Rows from block 2 of a small sound classifier, named by matrix and row number. Rows with one number belong to one neuron. Each number is 128 + 24 x the weight over its row's rms, rounded and kept within 0 to 255. All counts start at 0.
After each neuron's rows are labels from the 100 clips, of 14976, where the neuron reaches its largest size: "loudest band" is the band of the loudest frequency at the time of the peak; "strongest on" is what is common among them. Only what is clearly more common there than usual is listed. The data: notes from a synthesiser with random patches.
# u: gMLP up (value half) (model.blocks.2.mixer.u.weight, 768x256), inputs 86-171
# v: gMLP up (gate half) (model.blocks.2.mixer.v.weight, 768x256), inputs 86-171
# out: gMLP down (model.blocks.2.mixer.out.weight, 256x768, transposed), outputs 86-171

u.395 [106 129 129 113  97 144 148 129 158 162 190 108 124 103 103 143 144 139  94 122 112 147 109 105 136  97 116 125 171 138  89 119 108  91 132 170 189 152 104 125 165 147 127 109 120 123 108 154 129 156 120  88 151  59  90 121 104 113 107 124 172 142 112  92 135 104 129 155 116 117 121  60 122 151 116 144 128 133 124 112 138 134 100 145 121 175]
v.395 [110 116  96 149 105 137 133 152 162 146 125 166 108 144 138 154 121 129  95 124  78  68 104 138  90  90 126 157 144 132  96 116 165 122 144 163 131 140 131 104 157 130  97 104 166 132 132 139 130 171 111 119 121  79  98 107 112 114 138 143 194 158 126  97 165 110 126 122 141  86 116  89 136 160 150 125 147 102 121 107 129 125  57 118 118 168]
out.395 [127 121 138 123 111 140 144 174 147 164 130 130 151 116 149 160  72 103 136 136 136 117 171 100 129 125 106 169 165 134 125  77 155 120 148 123 170 125 162  97 135 157  65  94 103 115 134 128 139 123  77 104 116 132 131 148 100 136 164 139 131 152 118 101 150 135 112 109 127 123  83 144 130 142 135 140 147 130 135 109 146  95 146 111 122 149]
loudest band: 2000 to 4000 Hz
strongest on: inharmonic FM; pitch class: A#

u.356 [ 89 123 172  72 137 116 148 114 137 163  85  98 109 176 111 135 142 116  96 176 115 151 135 110 161 121 165 149  76  86 125 133 103 128 169  73  74  96 205 115 114 151 165 124 127 159 117 142 149 100 158 124 132 158 123 116 153 120 163 134 137 125 167 125 122 102 120 108 124 158 136 113 113 126 152 191 108 108 132  91 117 109 120 101 107 137]
v.356 [133 124 172 128 158 106  97 171 110 112 100 105 135 170 115 158 137 137 116 105 106 137 109 105 139  99 125 160 101 120 129 115 125 108 128 125 125  72 184  93 120 169 139 119 126 158 143 157 132 129 145 100 188 183 158 130 152 115 115 133 143 161  91 126 140 141 128 111 135 108 128 103 133 100 128 139 167 113 122 121 125  91 119 138 135 129]
out.356 [177 139 106 145  99 184 141 140 108  94 132 126 109 135 134 148 103 133 132 127 131 150 118  78  91  95 136 133 126 114 137 136 126 170  99 155 108  96 116 112 126 176 131  77 151 140 112  93 125 125 102 148 118 107 124 163 119 152 164 127 110 126 125 131 136 100 126 134 113 200 109 129 134 153  98 151 124 115 128 129 167 114 132 201 175 134]
loudest band: 1000 to 2000 Hz
strongest on: inharmonic FM; pitch class: G#

u.226 [135 159 122 179 166 125 152  83  85 123 130 144 151 134 115 143  99 134  93 120  94 127 158 100 118 114 102 105 147 103 156 174 139 110 105 131 163 159 105 133 139 138 138 144 155 131 163 173 142 102  96 128 167 173 116 134 133 138 104 151 120 117 148 126  97 151 128 177 116 125 108 139 107 137 158  90 119 120 134 133 112 120  91 104 149 137]
v.226 [123 110 147 131 146 103 145 122  80  94 120 100 157 128 111 114 107 191 104 133 134 127 176  81 106 129  92 110 173 140 130 144 115 133 146 142  78 127 118 148  62 113 146 160 174 154 177 130 102 114 115 154 126 125 108 150 183 120 115  87 110 130 163 130 141 121  90 119 151 142 135  95 110 129 101 114 124 100 145 168 141 139 137 163 154 115]
out.226 [167 156 132 155 125  81 152 122 118 114 142 110 146 141 144 148  85 138  99 106 120 174 144 103 154 174 103 125 110 122 103 145 115 123 155 133 112 114 131 172 149 117 148 179 130 115 132 105 150 130 101 145 121 198  69 104 135  95 104 140 173 146  60 130  99 152  98 146 110 132 135  90 123 120 144 106 147 142 120 125 114 108 164  99 131 161]
loudest band: 500 to 1000 Hz; 1000 to 2000 Hz
strongest on: narrow pulse; pitch class: B; oscillator: saw

u.560 [ 70 103 114 117 152 141 133 111 147 158 126 109 142 152 152 113 130 138 114 118 136 116 125 152 116 156 105 115 123 129 147 118 126  92 120 149 142  97  96 146 140  74 149 145 135 117 140 163 136 156 135 133 152 123 156 189 113 117 142 148 151 113 124 116 135  95 103 142 136 127 120 107  87 117 111 149 104 159 135  97 100 101 111 142 169 150]
v.560 [133 117 110  94 137 113 102 142 152 150 139 141 121 139 191 117 141 143 102 111 140  90  80 132 111 119 152 122  94 139 112 119 187 114 101 130 112  91 145 137 146 134  92 136 158 112 120 148 173 199 142 121 138 118 160 163 121 115 147 141 130 125 113 128 127 135 111 109 159 122 108  98 111  92 114 143 124 153 134  90  98 123 143 122 169 122]
out.560 [140  99 119 151 122 136 121 118 130  92 152 128 132 111 140 111  97 162 140 128 161 146 134 140 122 138 153 148 157 122 118 182 136  96  77 118 149 139  99 123 206 135 148 164 121 132 110 123 162 123 126 142 176 112 122 108 139 137 191 138 148  91 117 107 129 104 131 150 169 132 137 130 112 123 143  83 111 117 174 102  99  73 127  75 138 135]
loudest band: 1000 to 2000 Hz
strongest on: inharmonic FM

u.708 [106 178 136 129 134  83 145 131 126 120 132  84 162 104 119 133 101 116 120 127 147 142 157 127 113 154 153  97 113 119 160  90 154 142 111 109  66 151 132 112  97 115 122 128 123 156 133 107 111 144  84 134 141 144 130 117 169 155 115 135 165 148 118 141 147 125 103 174 124  73 112 112 144 132 115 135 129 177 177 177 149 123 120 135 130 142]
v.708 [ 95 182 164 134 100 122 178 118 110 121 145 139 139 104 143 112 135 107 115 125 125 145 140 124 113 108 160 118 125 142 124 156 103 126  94 130  83 138 178 154 126 110 146  82 111 144  94 128 120 131  84  82  94 148 149 112 135 143  59 168 134 120 128 125 132 134 123 134 123  92 103 112 114 128 114 145 146 161 159 113 113 119 143 131 119 205]
out.708 [176 130 153 108 124 165 129  95 116  94 132 182 115 139  78  98 117 145 137 145 132 165 159 137 137 118 149 134 156 145 122 164 134 111 109 140 141 123 120  98 145 108 131 117 158 108  89 117 122 115 143 115 146 186 160 108 113 138 109 139 130 163 144  96 169 141 132 144 161 123 173 130 123 180 146 141 102 164 107  96  90 139 132 138 129 120]
loudest band: 250 to 500 Hz
strongest on: text has "register"; inharmonic FM; pitch class: B

u.492 [119 112 170 142 151 130 117 148  90 119 136 159 129  87  90 139 128 159 137 142 134 131  72 132 121 149 177 114 119 131 152 126 131 116 109 110 104 132  90 158  94 159  78 109 152 150 103 129 113 101 157 192 130 106 106 120 142 109 110 128  92 178 126 125 130 108 109 150 115 183 168 126 112 150 137  96 116 156 136 147 123 148 107 149 138 139]
v.492 [ 95 110 178 132 154  98 160 121 160  92 147 138 158 135 113  70 122 162 110 127 102 110  87 127 102 182 145 155 108 157 141 117  73 156  80 154 126 118  59 151 123 110 127 131 140 121 145 150 131  97 165 170 159  94 123 135 135 109 120 136 103 125 145 145 119 170 126 154 131 113 182 149 137 141 112 118 133 128 115  93 110 128 169 126 140 160]
out.492 [125  96 123 148 133 124 122 139 124 167 116 112 124 151 126 148 102 108 137 100 145 175 142 115 107 107 122 129 112 127 108 113 115 128  78 127  88  94 123 106 114 152  78 105 136 117 124 119 139  83 154 115 128 108  59  86 126 125  95 149 165 107 122  90  76 116 108 157 174 139 133 148 134 151  98 128 151 155 128 131 149 109 170 139 113 162]
loudest band: 1000 to 2000 Hz
strongest on: inharmonic FM; pitch class: G#; pitch class: A

u.37 [123 108 122 128 115 138 131 121 136 129 119 160  67  77 149 132 160 121  56 100 120 124  96 106 145 123 128 124  70 119  92 177 112 134  74 125 130 147 117 158 104 103  86 128 120  88  93 123 141  86 116  99 134 152 145 122 135 164 151 145 125 145  65 113 131 137 153 126  87 141  95 126 114  95 132 130  98 106 124 129 131 130 140 135 173 142]
v.37 [128 147 114 134 149 144 124 167 100 159 110 133 100 122 172 177 143 137 119 130 118 121 122  86 185  97 130 159 140 180 180 129 138 140  68  84 117 146 127 113 144 101  93 124 124 111 166 105 145 133 118 118 178 147 166 147 139 199 141  80 158 107 135 112 121 149 123 143  91 139  95 134 101  91 145 154 150 105  96 151 121 113 142 112 138 112]
out.37 [117 132 145 131 125 130 137 122 142 135  82 129  95  88 111 176 146 145 125 103  96 146 136 103 147 104 118 150  96 161 148 108 186 157  80  94  85  90 158 149  94 137 120 105 119 110 129 105 140 116 109 100 110 135 138 111 134 176 169 108 176 132 147 129 148 147 157  99 122 142 161 121 168 102 105 114 130  95 129 160 164 136  72 133 134 116]
loudest band: 1000 to 2000 Hz
strongest on: noise; band-pass

u.228 [128 155 112 138 125 152 122 141 143 146 152  86 164 116 128 137 142 118  82 114 105 133 125 105  71 100 134 110  95 109 123 128 116 124 109 112 137 101 164 114 117 118 161 132 161 116  83 144 126  87 134 151 178 132 122 146 134  66 150 129 148 134 128 123  71 135  72 155 130 125 143 121 152  92 129 110 163  98 111 112 137 119 133 112 157 127]
v.228 [121 143 131 111 127 102  88 100  98  89 157 128 118 115 140 152 155 102 158 155 145 117 142  84 106  93 134 146 130 105 131 142 155 120 121 107 127 132 186 109 150 118 121 136 144 171 113 118 148 108 138 117 161 161 148 154 115 107 112 115 115 137 113 101 113  73  82 123 161 140 142 142 140 115 117 126 106 121 102 129 125 164 119 131 143 110]
out.228 [167 178 107 142 117  84 123 113 110  85 133 131 165  91 129 134  94 121 110 116 138 137 112  81 116 116  95  69 117 154 108 162 121 152 137 125 148 114  85 147 131 121 126 122 116 135  98 154 164 110  85 124 147 155 115 130 144  91  99 122  93 128  88 142 113 133 119 141 118 189 129 160 158 153 108  83 149 155 120 118  96 124 146 116 137  80]
loudest band: 500 to 1000 Hz
strongest on: narrow pulse; filter wobble

u.714 [121 108 134 132  78 114 126 107 166  97 120 107 131 132 139 128 139 125 134 122 144 124  98 153 152 113 111 141 136 103 145 123 129  61  86 119 136  91 145 131  98 116 133  98  86 114 155 109 123 133 126 153 155 119 117 104 134 124 135 135 118 112 155 152 115 103  91 180 147 123 147 157 121 108 113 137 140 107 146 115  81 139  64 141 108 158]
v.714 [161 166 117 116  96 177 139 123 124 109  90  99 129 130  67 105 143 120 137 110 136 140 117 160 131 142 120 109 145  83 100 111 124 132 119 104 135  89 106 135 164 128 165 144 123 107 180  90 143 152 139 119 116 135 118 152 127 163 140 109 101 156 192 142  86 131 119 154 151 185 132 138 128 114  96 119 137 126 140 120 141 156 100 151  88 130]
out.714 [122 107 111 138 115 138 115 145  82 123 137 131 135 121 125  94 109  87 111 113 128 151 176  87 127 105 127 101  71 115 133 123 108 117 142 142 171 103 125 154 119 105 108 129 149 160 148 116 136  94 192 133 184 118 132 130 157 134 115 145 113 150 127 135 148 126 117 121 106  99 109 121 132 102 103 145  84 117 124 116  53 121 119 156 134  91]
loudest band: 2000 to 4000 Hz
strongest on: no filter; noise; oscillator: hard sync

u.485 [ 90 118 142 115 164 131  61  78 142  96  90 133  92 160 136 130 163  95 118 149 119 169 134 100 150 171 113 107 147 144 133 109 137 145 103 126 118  70 127 141  63 161 141 137 147  73 116 123 144 130 111  92 100 113 116 140  92 123 109 125 129 104 153 104 105 119  98 129 102 161 153 111 125  91 164 114 118 184 107 144 117 157 148  93 126 150]
v.485 [107 101 130 143 199 139 131 131 128 124 123 146 133 142 110 142 104 148 113 179 140 144 134 104 150 145 110 102 116 138  94 133 117 128  71 132 119  86 148 129 100 109  88 133 106 156 110 169 137  98 158 104 127 118 123  86  77 116 105 135 107 111 149 116  60 114  82 148 140 147 135 144  91  90 127 148 154 106 138 132 165 148 152 113 128 103]
out.485 [177 124 129 148  83 100 104 105 122 158  82  91 111 132 136 103 124 123 129 146 138 151 126 132 120 154 139 108 159 118 138 102 111 110 140 130 118 120 173  96  81 121  84  90 102 105 133 177  94 119 122 128 159 182 129 146  93 114 140 132 120 104 178 112 105 170 119 110 115 140 138 134 126 141 132  94 161 129 140 120 120 136 123 142 144 128]
loudest band: 4000 to 8000 Hz
strongest on: noise; high-pass

u.298 [111 141 119 124  87 112 145 153 118 124 152  57  99 123 135  78 118 155 124 134 158 130 107 115 111 131 139 135 145 136 136 103 107 169 135 140 138 130 110 156 153  89 141 151 105 100 129 149 129 114 143  88 162 103 141 126  95 138 155 111  73 140 148 102 121 144 109  88 116 130 126 105 185 157 128 163  99 140 115 137 156 160 116 141 152 153]
v.298 [126 135 144 113 101 157 165 167 111 116  88  77 117 141 126 129 124 169 119 130 136 145 118 110 122 114 136 122 105 147 152 140 133 102 131 159 136  96  90 116  85 135 171 125 102  90 112 109 111 171 177  62 166 101 108 119 153 130 112 139 113  72 100  84 108 123 114 134 132 120 125 108 138 133 165 101 143 129 158 121 134 136 105 101 129 142]
out.298 [ 93  94 129  77  97 163 105 150 166 137 118 107 158 144 117  91 131 123 117 134 147 144 133 141 121 123 134 120 151  92 147 125 130 131 145  83 161 161 123 128 112 120 126 136 110 109 147 131 102  93 141 140 150 111 139 127 131 103 138 107 130 109 107 125 139 153 135 131 129 130 137 164 135 163 151 139 132  99 122 166 131 132 125 134 146 108]
loudest band: 2000 to 4000 Hz; 1000 to 2000 Hz
strongest on: harmonic FM; oscillator: inharmonic FM; pitch class: B

u.185 [ 90 152 122 131 139 176 133 140 163 110 121 148 133 125 116 102 102 133  96  86 115 148 141 127 158 138 136 101 121 118 139  98 100 124 166 158 125  91 142  97 103 144 112 106 120 100 107 115 132 138 128 107 119 117 158 154 140  99 154 150 119 132 133 116 133 105 181 138 102  99 128 113 149 130 147 125 130 124 149  95 131 115 113 124 132 166]
v.185 [170 182 103 169 100 126 115 162 145 121 125 147 122 104 113 133 127 132 130 117 105 170 167 128 167 137 154 107  99 111 113 121  78 115 147 156 110 104 140 111 134  92 147 119 116 115 126  83 125 129 124  97 143  98 148 133 133 111 119 128  84 119 135 119 136 120 120  96 124 105 137  80 193 117 119 151 124 121 148 150 129 108 133 142 106 149]
out.185 [100 156 121  86 111 135 109  94 134 128  99 123 129 135 161 135 152  71 129 126 140 149 114  92 122 106 105 140 141 137  99 135 120 120 109 167 127 147 130 140 116  91 161 127 112 104 122  82 140 178  97 137 133  79 154 137 165 133 130 132 132 125 130 140 139 119 122  79 111 153 115 128 117 158 114 111 117 164 146 124 106 138 114 125 127 143]
loudest band: 250 to 500 Hz
strongest on: inharmonic FM

u.394 [144 140 137 158 127 149 132 129 151 132 172 115 161 125 110 132 125 136 169 153 114 142 131 136 132 130 146 176 143 121 112 130  99 171 145 127 128 119 101 138 131 111 146 111 148 147  85 115 127  98 117 127 160 106 102 104 147 165 148 118 147 153 132 119 113 106 126 129 124 107 153 120 141  88 185  84 127 146  92 126 159 180  81 126 130 136]
v.394 [ 97 133 134 123 182 121 129 124 150 124 156  84 151 122  87 161 150 185 158 118 138  94  98  99 109 129 116 115 115 111 135 135  84 146  90 131 125 106  85  92 133 116 136  96 110 108 136 124 128  84  90 122 170 148 158  99  95 159 156  75 133 173 174 106  99 160 133 125 118  92 103 114 130 139 122 100  88 133 135 123 131 118 149 118 120 197]
out.394 [117 115 133 110 110 101 116 114 128 139 114 145 161 113 124  88 164 144 117 148 158  92 114 148 149 153 135 162 163 131  94 144 156  92 133 157  98 102  97 133 100 170  93 121 126 119 110 146  94 160  80 118 115  92  92  88 127 124 144 140 154 109 130 166 125 102 143  84 161  96 173 108 124 161 139 111 114  97 138 123 117 174 120  94 148 102]
loudest band: 1000 to 2000 Hz
strongest on: bass register; detuned saws

u.246 [124 155  91 152  88 158 104 114 125 112 174 125 154 106 120 146 132 128 158 138 133 127 165  92 128 136 124 111 102 125 163 113 165 108 129 165 123 137 147 160 117 142 117 152 121 107 140 157 120 151 133  75 192 125  95 120 140 133 110  90 128 127 109 106 162 118 118 159 129 117 132 142 161 161 133 159 114 111 124 109 131 127 159 141 107 105]
v.246 [116 117  98 113 111 142 118 124 117 110 193 170 138 139 158 135  93 125 156 127 158 120 148 111 134  99 128 107 122 141 148  92 119 117 161 164 109 130 126 128 119 169  96  86 120 172 153 158 112 149 111 117 190 136  88 104 157 121 151 157 110 155 112 138 132 158 133  96 128 122 127 111 120 137 121 148 128 136  59 142 114 109 124 142 145 123]
out.246 [137 137 111 127 135 111 105 156  77 135  89 119 159 120 109 113  93 116 118 111  94 123 124 133 147 106 118 122 120 133 115 144 108 161 133 125 151 150 181 129 112 148 118 134 107 145 134  76 116 168 113  89 149 100 161 150 127 135 155 123 173 133 132 124 152  87 166 114 117 112 125 153  86 146 139 186 148  98  96 171 125 172 114 115 121 138]
loudest band: 2000 to 4000 Hz; 1000 to 2000 Hz
strongest on: pitch class: F#; harmonic FM

u.77 [143 122 114 112 149  89  92 145 115 120 116 108 137 128 133 106 116 153 177 124 138 156 128 116 115 162 134 120 118 145 121 106 155 124 103 112  95 119 121  86 122 129 191 125 131 129 107 161 116 143 136 116 163 143 153 116 114 140  83 102 140 123 143 171  89 150 133 115  86 148 124 167 160  88 144 158  97 122 177  82  82 176 108 156 175 116]
v.77 [163  97 123 115 148  97 119 140 147 101 117 125 150 167 142  76 127 125 116 112 130 193 131 123  95 123 107 123 147 162 122 140 107 148 123  89  74 108 119 150 139 130 150 148 147 109  85 132 131 125 102 115 168 163 156 138 131 137  73 144 111 104 126 144 121 146 140 109 133 127 116 114  78 131 139 145 120 123 105 152  99 150 124 175 153 137]
out.77 [168 114 109 133 144 131 137 165  88 128 134 134 178 143  94  89  98  97 123 149 115 176 126  93 107 113 168 111 133 130 118 139 180 141 126 104  94 110 112 125 129 160 141 136 112 130 139 132 139 154 114 136 104 170 119 147  91 138  83 109 109 105 131 172 139 158 118 105 133 115 132 103 121 158  98 126 132 132 104 158 129 152 104 130 131  93]
loudest band: 4000 to 8000 Hz
strongest on: noise

u.672 [ 98 112 149 127 104 143 149 133 103  94 122 119 110 109 137 179 108  99  97  98 127 129 106 165 143 126 112 100 165 118 155 156 136 177 139 127 149  97 135 123 152 163 104 135 131 120 118 125 176 151  97 122 116 105 117 133 146 149 142 144  86  69 123 137 121 158  77 110 126 129 131 108 110  96 151 177 122 154 145 138 118 108 149 183 133 116]
v.672 [142 118 102 125 130 176 128 139 118 147 145 149 129 140 122 173 115 106 121 115 165 110 129 124 108 167 117  94 162 131 162 164 117 108 151 127 107  89 115 117 106 113 115 136 116  92 110 112 151 133 127 131 182 143 119 137 146 183 150 149  90  93 118 146 114 255 107 114 121 126 143 114 169 102 176 120  85 142 182 151 120 120  96  96 123 113]
out.672 [176 138  84  91 106 161 140 146  94 138 148 131 127 149 167 122  93 130 132 108  87 115  99 137 154 118 126 132 109 105 108 114  93 117 141 132 132 165 123 118 151 130 152 146 128 104 142 123  91 109  87  91 122 127 118 128  94 129 161 128 107 119 153 150 120 151 117 144 110 150  93 144 141 130 156 133 114  97 110 146  98 144 182 163 171 110]
loudest band: 1000 to 2000 Hz
strongest on: notch; filter opening; oscillator: hard sync

u.334 [131  96 151 111  87 147 137 153 136  99 138 160 122 124 109  98 122 137 118 112 179 110 155 107 150 100 121  84 126 105 126 135 154 142 145  85 177  96 135  63 149 122 119 105 138 113 156 138 162 163 117 120 143 110 155 109 126 133 137 121 150 160 125 163 163 138 129 166 170 152 132 110  87 108  94 124 103 146 105  75 128 179 137 110 200 140]
v.334 [ 95 154 128 108 114 121 137 119 147 119 126 116 124 110 116  74 165 161 124 124 138 141 153 105 109 157  93 125 115 104 106 124 122 114 149 140 151 153 132  79 121 110 112 143 110  71 126 157 173 134 105 147 106 129 135 134  95 100 114 156 114 147 184 121 103 131 136 105 126 149 132 176 178 169 108 131 138 136 116 128 127 143 163  87 141 144]
out.334 [118 182 116 128 137 111 129 146 112  60  98 120 143 134 149 121 141 122 153 135 126  68 112  95 136 169  97 134 140 141 108 153 100 131 138 148 154 141 134 104 128 136 130 150 163 121 120 143 145 108 144 122 128 158 167 132 134 190 106 123 189 132  92  78 145 116 121 152 131  88 134 126 123  95 157 127  79 133 157 107 124 100 147 142 120 130]
loudest band: 500 to 1000 Hz
strongest on: low-pass; triangle; pitch class: G#

u.611 [100 127 170 117 142 134 119 104 177  74  99 141 152 107 166 109 132 180 130  98 144 113 143 153  99 127 176 125 145 122 135 142 117 122 143 128 117 145  80 112 112 123  94 148 133 143 124 144 112  67 111 129 119 111 174 149 124 107  85 155 153 141  96 106 136  99 120 171 101 125 136 153 127 121 121 118  76 114 125 123 136 135 148 119 168 147]
v.611 [111 151 118  97 138 125 177 103 117 133 119 129 155 110 157 107  90 146  99 109 134 125 129 154 147  97 128 120 132 136 158 120 104 100 119 112 125 116 106 112 147 142 127 122 147 127 133 139  89  63  91 154 108 115 166  95  91 130 106 117 146 126  94 126 134 100 125 159 138  62 117 136 130 144 133 111  85 130 124 129 142 119 110  95 104 155]
out.611 [144 130 132 125 145 130 116 109 128 161 129  94  89 142 114  69 150 124  92 123 131 170 139  92 110 109 141 146 162  86 141 159 152 150 103 125 169 123  98 126 160 113 100 118  77 141  91 109 136 149 141 114 130 137 124 162 135 128  80 103 114 132 122 101 152 124 131 150 139 161 120 140 165 114 131 103 118 141 158 154 112 101 146 116  93 150]
loudest band: 250 to 500 Hz
strongest on: pitch class: C; bass register; pitch class: B; saw

u.661 [113  98 105 115 138 120 134 120 111 121 144 114 145 111 121 101 111 139 145 108 102 119 127 135 127 144  95 143 174 121 125 116 148 128 170 142 119  64 149 115 141 107 121 144  87  89 131 103 127 167  62 180 168  75 106 168 111 134 151  99 124 151 151 110 120 136 147 135 141 167 140 156 126 169 129 113 106 157 174 158 131 163 139 104 141 110]
v.661 [118 111 112 137 176 149 121 132 138 130 121  91 194 102 107 112 118 155  77 120 130 129 105 165 160 150 121 115 178  96 163 118 135 126 173  99 158 118 115  99 102 100  87 137 101  98 140 121 132 145 131 139  98 103  98 142 116 121 174 116 122 148 123 142 153 110 132 166 140 103 127 126 136 142 111 163  74 149 162 139 172 117 123 101  98 143]
out.661 [167 101 121 146  93  63  68 135 123 111 136 148 116 176 124 154 107 145 136 159 113  95 179 143 111 136 158 105 159 133 135 108 115 173 176 141 150  98 126  97 153 133 109 161 135 126 160 127  84 117 148 151 129 105 159 132 114 142 145 124 114 133 128 168 113 159 161 132 127 131 104 149 144 129  92 127  70 126 115 130 189 125 101 116 162  99]
loudest band: 2000 to 4000 Hz
strongest on: inharmonic FM; pitch class: G

u.91 [115 132 131 120  84 136 112 142 141 164 129 147 112 138 131 128 140 138 101 124 135 134 173  76 125  80 115 133 148 156 121 132 116 147 122 116 146 126 159  92 128 120 125 158 150 114 103 172 114 136 145 118 150 131 123 126  81  87 129 125 112 122 163 180  92  90 182 120 149 102 106 136 110 163 131 108 114 104 135 133 120  86  65 135 128 121]
v.91 [179 148 112 134  99  92  95 133 137 131 144 143 125 131 132 167 139 134 124 145 125  93 127 123 108 118 114 171 150  95  99 169 145 116  96 136 162 139 173 113  97 159 146 117 135 155 154 114 141 143 148 143 134 149 143 101  92 144 150 133 145 118 140 139  89 115 177 133 133 143 111 119 142 135  87  95  65  61 162 100 135 130 108 126 120 131]
out.91 [106 113  95 192 154 126 136 137 152 160 106 125 144 104  91 162  97 112 111 147 114 116 147 106 140 120 102  88 155 160 106 128  78 160 155 103 120 140 126 124 153 102 136 153 123 153  96 111  90  87 137 138 110 128 129 151  90 140  72 148 112 119 124 132 148 101 116 118 121 119 149 124 110 143 142 109 135 125  59 121 149 127 129 146 113 136]
loudest band: 4000 to 8000 Hz
strongest on: notch; noise